{"model": "class-conditioned image diffusion model", "dataset": "numbers of one to four digits printed on busy colour backdrops", "norm": "rmsnorm", "head_dim": 32, "warmup_steps": 520, "weight_decay": 0.2}
Rows from block 5 of a small class-conditioned image diffusion model, named by matrix and row number. Rows with one number belong to one neuron. Each number is 200 + 20 x the weight over its row's rms, rounded and kept within 0 to 999. All counts start at 0.
Before each neuron's rows are labels from the 100 images, of 14848 (inputs lightly noised), where the neuron reaches its highest value: "responds to" is what is common among them; "colour at peak" is the nearest of a few named colours to the mean colour under the peak. Only what is clearly more common there than usual is listed. The data: numbers of one to four digits printed on busy colour backdrops. In brackets: how many of the 100.
# fc1: MLP up (model.blocks.5.mlp.fc1.weight, 1920x320), inputs 108-161
# fc2: MLP down (model.blocks.5.mlp.fc2.weight, 320x1920, transposed), outputs 108-161

responds to: length: four (54); the digit 0 (47); black ink (26)
colour at peak: grey (57)
fc1.443,202,214,189,197,227,180,200,173,227,214,206,187,213,186,188,207,212,179,198,194,201,177,196,195,223,193,197,209,198,208,207,203,170,182,250,168,202,205,222,184,215,211,194,191,200,280,191,206,152,229,165,223,200,260
fc2.443,204,196,211,189,194,207,204,190,206,187,201,203,176,212,187,198,207,172,207,204,196,230,202,193,209,200,197,217,233,185,206,193,225,191,126,154,202,215,201,206,190,180,189,176,212,117,202,207,205,182,144,199,208,221

responds to: teal ink (96); length: four (51)
colour at peak: green (64)
fc1.264,188,182,199,210,191,183,155,211,192,215,188,186,222,170,187,206,168,232,202,208,195,191,206,221,167,190,222,223,135,244,209,200,201,190,200,218,154,214,262,193,201,192,197,203,200,207,190,184,169,235,217,191,192,217
fc2.264,200,221,202,179,211,194,174,198,199,202,193,220,209,235,202,199,208,220,150,185,188,188,233,181,203,197,227,226,160,158,203,228,152,195,182,188,267,207,225,222,192,196,203,237,216,200,185,206,199,206,237,187,203,192

responds to: red ink (27)
colour at peak: grey (58)
fc1.265,204,198,210,228,183,197,219,196,208,235,196,194,192,233,200,181,216,232,203,170,191,204,201,205,187,196,196,201,142,240,208,186,207,212,220,191,172,228,185,184,204,198,204,215,186,187,193,191,206,193,191,225,179,195
fc2.265,179,198,222,197,231,197,228,217,189,220,205,184,166,183,204,206,215,200,259,220,205,234,202,198,214,195,215,191,184,181,187,197,208,194,164,168,215,206,172,195,210,211,216,194,184,224,234,207,202,171,215,203,198,175

responds to: black ink (35)
colour at peak: grey (69)
fc1.2,196,176,191,218,203,197,182,191,187,191,199,176,221,220,187,193,222,216,164,202,196,203,199,183,205,199,192,183,217,204,216,210,199,203,212,195,204,205,193,176,195,187,223,184,155,182,220,180,205,228,207,184,195,177
fc2.2,192,198,213,156,203,252,180,184,196,211,192,213,196,179,190,209,223,182,165,198,201,179,188,227,212,195,194,175,183,184,194,209,197,221,220,188,199,212,189,190,195,192,215,195,207,194,239,172,203,200,221,194,187,219

responds to: length: two (56); white ink (48)
colour at peak: brown (55)
fc1.491,207,196,196,212,229,170,202,184,202,187,196,205,172,188,198,185,196,225,163,180,210,171,195,188,189,201,207,217,204,209,230,205,172,228,207,195,196,229,229,208,200,205,237,239,188,198,163,189,186,182,174,211,206,197
fc2.491,193,200,213,193,211,207,172,156,184,228,198,164,202,207,185,179,209,198,185,208,208,202,194,207,201,198,215,191,205,233,183,178,231,179,211,215,204,245,256,204,189,201,195,209,201,195,214,197,162,176,169,218,195,233

responds to: orange ink (37); yellow ink (25)
colour at peak: brown (55)
fc1.493,181,266,192,208,194,192,183,201,238,197,253,184,197,197,196,135,196,199,199,177,256,212,129,182,216,170,220,200,207,194,158,208,192,203,193,202,194,197,192,208,196,195,203,197,182,202,205,227,197,185,206,196,193,214
fc2.493,220,153,203,195,208,205,204,206,241,225,246,188,210,198,189,147,208,190,189,193,159,219,141,194,228,185,224,210,215,173,145,198,222,202,210,213,181,185,200,199,194,207,178,206,167,185,215,225,189,217,201,185,204,203

responds to: length: two (54)
colour at peak: grey (67)
fc1.764,203,190,198,237,183,214,211,215,205,185,192,200,188,201,210,195,221,213,221,236,198,194,193,177,181,208,218,221,179,203,199,205,135,190,188,190,187,216,186,190,194,200,200,217,188,200,190,185,199,269,205,197,201,227
fc2.764,200,196,193,198,208,167,194,259,202,179,205,163,176,196,201,176,206,177,194,237,203,216,190,220,152,209,234,228,205,191,200,169,257,224,257,195,251,221,224,216,195,210,220,177,191,212,173,208,168,201,202,201,205,224

responds to: orange ink (73)
colour at peak: brown (83)
fc1.24,196,195,221,214,186,168,155,177,202,189,195,151,209,217,195,188,154,175,184,188,190,218,203,211,189,195,164,192,186,152,196,188,237,196,172,207,237,216,213,196,215,205,238,169,200,177,220,200,184,191,219,208,176,195
fc2.24,201,188,189,183,239,223,186,178,206,188,205,197,211,222,189,193,183,166,238,238,203,241,204,202,229,201,182,229,172,231,195,205,203,204,222,222,225,216,176,193,193,209,147,230,203,149,205,202,209,197,200,203,206,207

responds to: yellow ink (45)
colour at peak: brown (54)
fc1.356,179,188,175,222,187,215,181,190,148,186,215,202,199,192,203,192,224,207,188,196,213,177,146,201,204,180,169,171,181,216,196,189,220,194,173,177,173,170,212,166,205,217,193,202,193,201,169,232,194,240,197,205,183,175
fc2.356,216,222,210,203,200,176,152,179,167,221,187,214,226,193,180,181,206,235,184,254,211,213,165,203,234,184,214,163,188,247,186,207,188,209,220,185,229,174,210,202,188,193,173,182,213,184,214,240,177,224,205,208,196,167

responds to: red ink (72)
colour at peak: pink (47)
fc1.41,193,162,237,205,189,197,174,175,196,214,171,216,192,187,146,237,211,201,218,199,184,206,244,158,203,221,195,188,198,244,253,218,190,164,195,206,170,219,198,197,234,228,203,209,208,197,216,211,199,226,191,180,180,193
fc2.41,188,198,201,216,208,196,170,212,217,199,185,184,222,217,146,246,174,173,199,173,220,203,238,242,193,220,215,174,184,172,224,236,181,187,183,202,185,219,180,190,226,191,195,179,200,188,189,227,203,145,204,160,188,192

responds to: orange ink (32); yellow ink (25)
colour at peak: brown (56)
fc1.204,199,193,209,197,197,244,203,213,209,224,197,189,174,223,205,174,192,197,190,211,206,206,214,157,215,210,191,165,228,212,212,180,205,203,222,174,202,202,195,196,191,188,185,181,198,224,217,205,192,205,210,188,196,138
fc2.204,207,202,205,229,169,191,186,185,202,188,192,186,183,135,223,179,198,194,197,220,195,194,204,192,204,207,218,194,232,240,227,203,202,210,205,202,213,204,203,183,189,193,204,223,198,188,191,200,199,210,195,173,201,223

responds to: white ink (26)
colour at peak: grey (56)
fc1.123,217,221,188,203,180,201,191,153,177,195,195,211,222,211,194,225,213,191,190,197,160,203,212,200,207,196,211,252,194,211,218,209,243,206,210,204,198,212,227,187,217,204,202,207,197,199,164,239,190,159,190,202,195,196
fc2.123,199,181,184,210,170,169,169,219,191,214,206,211,210,185,212,201,207,243,180,190,226,218,216,194,185,193,221,235,209,209,208,186,217,236,213,185,185,192,147,200,218,213,190,195,212,258,202,235,257,237,183,184,188,221

responds to: bold (74); black ink (31)
colour at peak: grey (63)
fc1.502,194,213,192,225,197,223,185,228,212,212,215,212,219,207,214,169,220,188,174,209,195,228,217,198,189,202,202,180,203,224,239,184,177,175,180,205,186,204,229,190,194,161,202,173,152,188,209,202,216,198,186,246,193,212
fc2.502,193,191,209,146,187,152,205,239,205,196,209,193,181,183,212,186,213,187,182,210,205,207,218,196,154,199,194,193,189,190,210,189,228,199,230,175,207,203,165,195,201,208,225,193,188,204,211,193,213,174,160,216,213,193

responds to: yellow ink (25)
colour at peak: brown (53)
fc1.706,212,218,208,185,227,189,195,196,213,184,186,188,167,227,219,193,233,189,207,156,157,186,207,182,194,198,196,177,226,235,177,211,193,164,162,166,203,225,188,200,190,217,203,208,197,199,188,227,215,210,199,178,231,201
fc2.706,187,186,187,222,231,217,198,207,211,193,198,234,205,184,215,190,198,211,178,194,234,195,204,211,163,204,183,198,199,139,205,189,235,223,215,171,219,184,205,216,200,192,203,188,162,209,193,207,185,214,183,184,180,200

responds to: orange ink (45); red ink (38)
colour at peak: brown (55)
fc1.740,200,204,192,209,224,167,163,156,201,218,191,191,181,171,195,211,169,166,211,222,177,252,179,186,215,192,187,192,182,148,200,206,198,203,195,160,199,206,191,197,207,187,225,186,174,184,192,219,192,194,160,187,201,221
fc2.740,212,198,200,186,259,209,180,145,203,214,202,224,184,193,200,212,224,213,233,226,195,210,201,175,241,191,191,241,166,210,206,205,204,185,206,213,205,206,181,214,194,202,185,217,184,186,187,206,209,189,200,195,198,235

responds to: yellow ink (81)
colour at peak: brown (80)
fc1.291,216,196,199,191,212,207,169,177,182,200,202,148,181,183,212,186,192,198,188,178,183,215,181,181,221,194,184,178,214,194,211,193,190,195,202,194,169,248,209,188,177,203,201,189,176,198,179,206,212,206,223,207,190,219
fc2.291,214,221,191,167,196,222,217,182,217,222,176,171,244,199,186,230,228,230,228,200,186,209,198,189,216,201,184,230,167,193,182,211,199,142,191,200,205,169,191,209,206,182,204,202,203,196,185,216,197,233,172,191,207,228

responds to: length: four (57)
colour at peak: grey (55)
fc1.44,182,223,184,200,173,179,200,170,160,209,199,180,195,213,170,229,202,171,197,201,184,191,204,204,221,188,161,174,213,190,231,191,191,216,212,203,197,204,231,176,223,197,206,197,198,209,179,189,195,184,215,251,178,201
fc2.44,197,200,201,224,183,187,190,227,179,202,198,242,179,186,202,209,216,187,197,203,215,212,214,175,188,185,197,196,227,228,204,192,201,210,180,235,183,179,169,196,200,180,173,187,202,233,190,205,221,232,160,201,194,222

responds to: black ink (42)
colour at peak: grey (60)
fc1.307,184,222,177,217,150,186,177,176,208,214,217,190,176,219,219,180,203,182,214,159,201,219,178,206,182,192,199,190,172,189,229,192,224,198,184,227,217,206,184,176,197,212,214,223,163,188,150,180,212,187,213,208,173,202
fc2.307,215,201,211,194,206,199,192,183,208,204,224,219,182,192,190,200,259,233,172,209,203,177,202,211,237,199,207,212,177,205,201,192,212,195,243,190,259,211,192,201,191,195,199,185,179,195,186,201,209,218,200,164,201,170

responds to: on a plate (79); black ink (42)
colour at peak: grey (69)
fc1.122,201,198,180,223,192,216,203,196,183,241,211,177,214,203,183,177,216,209,182,173,206,223,205,165,171,182,212,176,243,200,225,205,194,206,205,198,167,196,185,207,191,224,222,201,152,231,184,178,166,213,183,216,195,204
fc2.122,195,206,206,153,182,190,177,165,188,204,201,208,242,182,193,198,218,175,149,203,200,187,200,176,194,193,193,185,190,194,220,232,220,211,235,174,175,237,161,188,195,201,229,212,206,177,198,204,195,175,168,193,193,201

responds to: bold (80); on a plate (68); purple ink (34)
colour at peak: purple (27)
fc1.492,204,210,182,182,189,219,231,210,201,209,198,168,220,212,218,184,217,170,184,199,205,238,198,197,199,198,208,200,234,144,253,191,193,192,212,215,174,215,188,196,213,203,176,211,172,200,187,193,164,165,199,210,260,212
fc2.492,180,194,207,227,200,193,198,184,201,184,200,205,202,183,205,200,250,232,121,206,208,149,211,191,191,206,196,196,245,251,176,165,174,198,209,228,222,233,232,191,214,194,202,191,195,200,200,211,235,171,208,191,174,218

responds to: black ink (50)
colour at peak: grey (55)
fc1.120,210,187,211,191,240,237,223,214,194,200,188,234,251,209,204,195,200,175,194,194,212,188,166,170,207,199,192,190,171,160,195,220,207,183,163,210,249,238,212,230,192,206,206,211,198,192,162,200,233,200,191,194,210,195
fc2.120,181,185,216,206,200,197,180,188,207,141,212,181,161,240,193,184,228,185,218,197,216,231,221,201,165,187,206,201,225,226,220,183,205,191,173,218,212,210,219,186,213,180,188,188,211,171,194,218,235,230,150,203,203,233

responds to: brown ink (25)
colour at peak: grey (63)
fc1.349,186,196,230,218,199,186,225,211,205,173,202,203,181,177,205,187,228,214,209,212,222,242,196,214,194,203,203,209,208,216,211,210,206,182,184,205,202,200,219,238,202,196,196,171,180,187,205,182,213,199,222,239,194,173
fc2.349,197,198,200,185,209,199,225,226,227,226,195,202,199,234,205,196,191,166,234,204,187,168,188,215,222,214,212,193,197,190,180,208,174,196,236,250,203,183,204,185,189,220,229,221,190,212,215,188,188,197,231,223,206,162

responds to: yellow ink (60)
colour at peak: brown (69)
fc1.646,143,123,210,194,202,229,204,193,169,197,254,203,205,200,232,175,212,215,181,221,204,200,151,202,179,164,203,189,200,194,188,170,202,229,208,195,204,204,209,190,198,152,208,200,194,203,187,247,206,209,209,227,205,221
fc2.646,247,273,220,200,176,172,213,211,159,205,220,178,235,196,268,182,193,204,174,214,213,203,158,187,241,171,165,188,203,213,174,179,208,165,206,200,207,179,203,198,197,204,206,201,187,217,184,259,198,207,206,250,191,224

responds to: black ink (79)
colour at peak: grey (65)
fc1.325,194,194,199,197,217,195,210,207,190,206,212,193,209,204,181,195,234,187,228,181,191,206,195,180,197,198,187,198,180,225,227,220,203,188,205,191,189,162,171,167,184,201,234,188,182,178,187,184,215,209,165,212,206,168
fc2.325,204,187,203,179,195,187,217,213,194,201,214,177,189,196,183,203,246,230,200,207,220,176,199,183,200,198,200,189,185,190,207,199,191,193,180,162,217,205,224,192,208,226,217,204,205,204,223,189,186,249,166,187,202,209

responds to: on a plate (89)
colour at peak: grey (79)
fc1.370,173,168,261,208,220,218,174,219,242,192,185,193,190,223,206,207,190,222,240,198,222,203,209,216,196,208,202,168,236,185,206,182,201,173,254,208,207,218,234,205,216,197,201,195,216,216,162,190,209,206,245,228,203,160
fc2.370,217,221,189,217,228,166,161,207,237,205,187,206,166,193,192,213,178,167,200,204,189,189,201,222,169,209,186,217,214,183,185,205,197,171,174,214,178,248,211,186,211,199,232,205,193,167,200,212,200,193,268,200,193,206

responds to: teal ink (36); blue ink (31)
colour at peak: grey (61)
fc1.595,197,191,203,194,192,173,150,192,216,158,202,205,208,211,217,196,200,191,207,199,195,184,207,212,199,185,234,229,156,197,229,192,233,182,217,207,209,210,182,242,202,194,219,204,206,219,175,199,212,208,190,210,196,187
fc2.595,187,179,214,163,193,247,156,192,180,185,201,168,216,194,211,200,237,212,183,195,198,185,205,181,166,203,216,204,149,222,190,199,116,193,210,199,235,196,236,162,215,194,170,211,212,177,161,195,193,200,209,202,214,212

responds to: orange ink (59)
colour at peak: brown (71)
fc1.385,204,187,190,221,178,191,171,162,202,216,196,166,186,193,198,191,193,223,215,176,207,207,210,207,231,193,193,208,215,218,189,194,197,210,237,184,230,185,214,237,207,236,201,193,201,206,203,190,198,206,219,221,202,208
fc2.385,211,198,207,199,177,205,200,183,207,160,200,240,203,190,188,197,214,227,203,184,193,202,208,207,203,187,183,208,238,207,219,200,225,211,168,171,139,189,209,212,199,223,209,223,191,202,185,189,189,205,201,187,198,222

responds to: black ink (65)
colour at peak: grey (57)
fc1.180,197,180,203,159,209,197,205,176,185,212,222,188,193,182,203,179,220,247,193,197,205,205,207,192,218,216,197,209,219,216,195,204,176,196,206,226,201,180,205,189,202,165,202,202,171,241,181,212,224,235,231,196,189,214
fc2.180,190,155,201,210,194,167,189,218,215,189,179,196,234,197,177,219,239,167,215,235,224,200,201,166,209,206,168,208,204,192,184,182,192,189,213,227,213,235,201,198,193,233,192,220,203,160,217,241,165,214,202,222,206,175

responds to: length: four (72); white ink (34); pink ink (27)
colour at peak: grey (61)
fc1.743,187,194,207,201,186,187,180,188,209,201,188,230,228,174,189,216,180,175,205,196,209,177,201,199,207,201,228,193,188,256,191,180,188,186,158,225,189,174,202,207,199,199,181,184,202,220,229,202,220,184,252,214,175,216
fc2.743,213,207,186,193,238,233,139,222,204,168,210,187,203,231,198,197,202,188,206,192,202,187,199,192,211,194,217,204,245,196,212,180,169,226,193,224,211,158,194,228,199,198,135,189,210,205,193,205,205,147,184,204,183,214

responds to: length: four (70); blue ink (29); purple ink (26)
colour at peak: grey (62)
fc1.200,199,188,188,188,195,184,158,156,188,195,200,211,186,198,198,215,212,227,196,188,208,178,197,213,204,195,165,212,243,224,212,207,178,190,184,226,208,189,205,202,219,201,199,226,189,159,198,217,192,202,232,215,196,215
fc2.200,196,206,193,181,197,227,213,181,193,198,201,142,208,222,197,208,223,195,204,184,205,216,206,201,188,196,200,208,251,184,201,211,186,194,212,215,226,152,213,195,199,186,197,174,205,243,201,209,173,175,245,188,201,182

responds to: yellow ink (28)
colour at peak: brown (60)
fc1.570,204,179,226,197,200,200,219,218,221,168,172,220,195,208,192,214,228,242,198,215,207,178,193,183,186,188,171,182,222,205,211,223,236,180,154,215,215,228,197,217,196,217,197,240,211,218,210,204,207,175,202,215,211,188
fc2.570,202,202,203,193,191,233,209,206,210,222,177,216,203,205,214,207,201,223,208,210,200,229,201,222,211,193,182,213,212,174,188,223,195,224,261,232,235,222,211,195,196,205,227,197,237,184,204,218,213,234,184,191,205,208

responds to: teal ink (57)
colour at peak: green (29)
fc1.138,189,192,193,209,216,186,177,169,191,198,200,208,196,160,198,215,187,216,198,185,197,209,187,174,224,199,220,221,176,196,208,209,160,210,229,189,168,182,214,216,207,201,221,184,195,197,225,191,220,192,179,195,194,206
fc2.138,200,203,185,174,246,193,168,186,199,195,205,211,208,230,197,211,223,206,194,208,205,176,202,200,203,206,202,205,178,183,214,200,206,172,183,187,247,227,218,225,196,179,187,210,195,236,204,204,189,230,235,201,196,208

responds to: length: four (54); blue ink (34)
colour at peak: pink (42)
fc1.695,207,203,182,248,162,236,169,189,211,225,208,239,222,182,209,191,183,188,170,175,208,178,203,217,225,218,186,195,219,235,195,188,224,208,207,210,221,227,198,202,212,172,197,189,193,209,215,198,184,230,219,225,199,206
fc2.695,209,192,202,196,202,162,229,163,204,206,204,245,239,165,195,199,207,183,142,197,203,212,200,186,224,200,206,212,189,219,199,190,218,228,216,198,211,205,219,206,210,201,230,169,179,234,172,195,211,188,179,191,193,219

responds to: length: two (53)
colour at peak: grey (55)
fc1.580,214,215,204,233,216,206,257,185,198,186,207,221,218,228,199,187,207,208,194,192,197,197,207,191,161,179,177,184,191,217,246,210,214,218,212,169,202,215,201,188,217,213,210,214,182,213,226,182,188,192,134,202,218,186
fc2.580,190,191,188,154,219,221,241,186,201,236,201,210,215,175,190,203,204,211,200,206,208,224,219,191,174,194,203,187,201,209,193,192,185,221,197,171,214,202,187,203,197,196,208,180,203,176,219,214,211,165,152,182,181,203

responds to: on a plate (66)
colour at peak: white (26)
fc1.508,217,201,160,206,200,194,172,200,170,217,193,202,205,199,206,207,194,186,210,221,167,186,221,215,212,203,186,209,223,218,218,222,186,234,216,179,179,185,249,190,204,204,198,200,211,197,192,205,179,198,194,173,221,210
fc2.508,198,204,204,214,187,216,187,211,159,203,190,180,183,211,235,176,177,195,203,196,245,201,224,201,227,184,208,183,180,217,232,190,209,190,171,200,232,158,187,179,200,203,237,194,200,203,228,212,216,201,177,178,204,206

responds to: bold (73); black ink (27)
colour at peak: grey (57)
fc1.115,191,192,189,205,225,228,210,200,218,215,188,233,235,174,218,200,214,179,204,228,196,200,187,207,215,209,183,186,201,167,203,155,209,211,209,201,178,209,172,178,206,189,195,186,208,194,200,217,164,194,189,207,199,193
fc2.115,203,214,204,215,194,212,221,131,202,226,198,180,241,204,216,201,210,202,202,196,215,200,192,197,197,208,175,198,201,210,207,196,183,204,199,194,227,233,244,205,196,203,228,205,225,183,226,192,227,193,185,207,215,151

responds to: bold (73); first digit: 0 (25)
colour at peak: grey (70)
fc1.738,204,221,199,193,208,185,181,177,189,196,222,177,112,190,192,210,207,192,236,205,209,203,230,233,219,196,185,209,187,221,224,214,217,224,229,194,171,192,218,193,218,196,179,188,194,208,240,209,183,252,207,239,194,205
fc2.738,192,187,216,216,183,217,194,154,194,192,203,212,142,181,176,224,191,164,214,184,209,220,208,195,215,198,173,210,225,193,212,195,202,160,203,220,185,168,184,192,217,226,184,202,199,167,208,229,238,197,210,206,206,206

responds to: on a plate (88)
colour at peak: black (67)
fc1.520,194,211,192,189,180,186,201,218,215,204,196,191,210,225,207,201,261,228,204,207,208,168,198,209,178,199,198,217,181,204,237,214,179,209,196,203,223,216,225,202,199,196,182,221,88,226,210,214,200,191,189,215,189,262
fc2.520,212,204,196,210,190,204,168,188,199,218,202,196,176,156,201,204,250,242,199,202,197,211,206,199,184,200,220,202,145,190,189,210,241,201,176,152,209,216,195,201,205,192,198,193,196,206,194,191,201,222,177,201,189,226

responds to: yellow ink (50); blue ink (28)
colour at peak: brown (62)
fc1.731,190,224,204,194,200,203,217,199,212,165,191,200,210,208,177,218,199,204,225,200,176,213,217,210,200,213,209,178,185,207,200,209,214,198,220,184,213,204,201,228,126,193,213,198,226,196,222,183,202,214,194,187,201,215
fc2.731,217,168,218,225,217,202,210,205,214,198,204,192,214,182,170,219,168,212,207,164,243,194,200,222,180,224,244,203,192,178,240,183,180,213,174,185,212,193,196,188,171,211,214,198,199,199,209,188,191,199,207,171,205,217

responds to: white ink (28)
colour at peak: brown (61)
fc1.124,193,206,190,127,208,250,236,202,210,175,184,196,207,186,207,208,221,222,210,183,205,185,198,227,175,196,181,203,262,198,210,203,219,198,167,201,191,205,196,199,204,196,187,222,202,216,225,199,167,217,199,215,240,201
fc2.124,205,182,198,240,173,134,235,208,213,219,191,138,190,201,223,210,195,252,237,216,201,246,204,192,189,210,199,207,247,168,218,212,197,188,241,206,181,208,223,181,207,189,162,152,206,173,213,204,229,231,201,221,188,212

responds to: bold (79); blue ink (76)
colour at peak: grey (58)
fc1.566,186,203,203,204,217,208,199,183,221,179,189,184,212,184,244,201,220,175,215,221,216,191,189,241,181,200,206,230,182,197,203,221,194,169,217,210,226,189,169,191,213,190,207,200,212,185,191,177,187,225,199,200,217,202
fc2.566,211,197,207,216,213,206,201,192,192,206,195,186,205,217,240,185,181,182,204,232,190,208,200,179,202,193,177,224,185,193,213,141,224,239,194,202,212,199,227,189,187,198,202,221,207,208,204,173,236,175,198,219,205,198

responds to: orange ink (37); yellow ink (26)
colour at peak: brown (60)
fc1.606,190,209,185,218,207,192,164,213,232,172,195,231,225,230,216,169,201,218,212,233,174,221,185,206,196,205,247,215,190,241,203,218,199,181,229,201,229,206,183,200,198,188,207,196,218,186,174,151,200,249,226,172,209,191
fc2.606,225,187,199,213,221,200,200,218,230,195,187,171,195,209,206,172,173,176,190,229,235,200,196,199,216,210,271,225,202,155,213,199,197,232,214,205,209,198,225,199,201,205,227,219,195,225,189,159,189,195,237,196,199,201

responds to: orange ink (40)
colour at peak: brown (64)
fc1.509,205,192,203,204,192,186,202,208,194,174,182,183,195,196,233,220,193,195,179,211,182,201,140,213,191,238,192,221,199,174,235,184,179,200,195,209,193,200,214,196,189,180,210,201,193,192,186,161,183,186,178,248,199,193
fc2.509,210,221,206,183,192,201,211,202,192,234,185,212,210,212,215,215,199,190,193,209,219,208,143,176,193,236,202,217,201,194,217,183,227,227,227,208,198,181,207,210,194,216,152,197,183,199,182,170,218,197,176,237,201,178

responds to: teal ink (29)
colour at peak: grey (78)
fc1.406,184,188,212,186,189,212,180,211,204,206,202,201,164,216,204,204,201,220,208,201,224,179,177,199,222,199,198,161,192,231,188,190,215,193,155,192,192,223,197,194,206,211,203,222,191,196,163,184,180,229,234,242,172,177
fc2.406,212,204,203,201,222,174,215,211,211,221,200,197,165,189,202,205,232,225,206,205,189,212,186,196,194,196,221,198,195,163,192,175,206,235,227,174,183,208,180,249,213,226,198,222,219,212,175,188,192,219,187,212,221,209

responds to: brown ink (30)
colour at peak: grey (69)
fc1.593,203,188,182,219,219,183,227,151,192,230,199,192,234,203,206,199,210,175,201,189,208,185,199,177,189,204,178,212,170,139,196,209,179,198,182,165,192,189,173,158,192,201,247,217,165,194,178,200,228,210,217,195,200,184
fc2.593,206,197,176,175,216,230,231,161,216,176,192,207,173,231,200,195,238,157,191,202,201,214,192,196,204,215,191,184,162,224,198,219,231,179,224,166,214,195,249,172,196,212,275,144,198,192,188,215,196,198,234,233,202,174

responds to: black ink (46)
colour at peak: grey (57)
fc1.546,204,198,201,232,220,183,215,200,195,169,196,231,202,246,192,190,241,219,231,179,198,163,194,185,220,206,191,213,190,206,206,201,212,188,210,187,186,226,205,207,195,209,192,236,193,202,217,190,203,219,177,211,189,204
fc2.546,210,186,182,145,227,238,221,205,206,229,204,199,159,213,206,194,222,201,208,197,201,207,195,187,212,188,214,213,201,234,221,211,213,213,176,173,191,196,181,181,195,197,199,204,202,214,241,210,190,211,231,221,215,169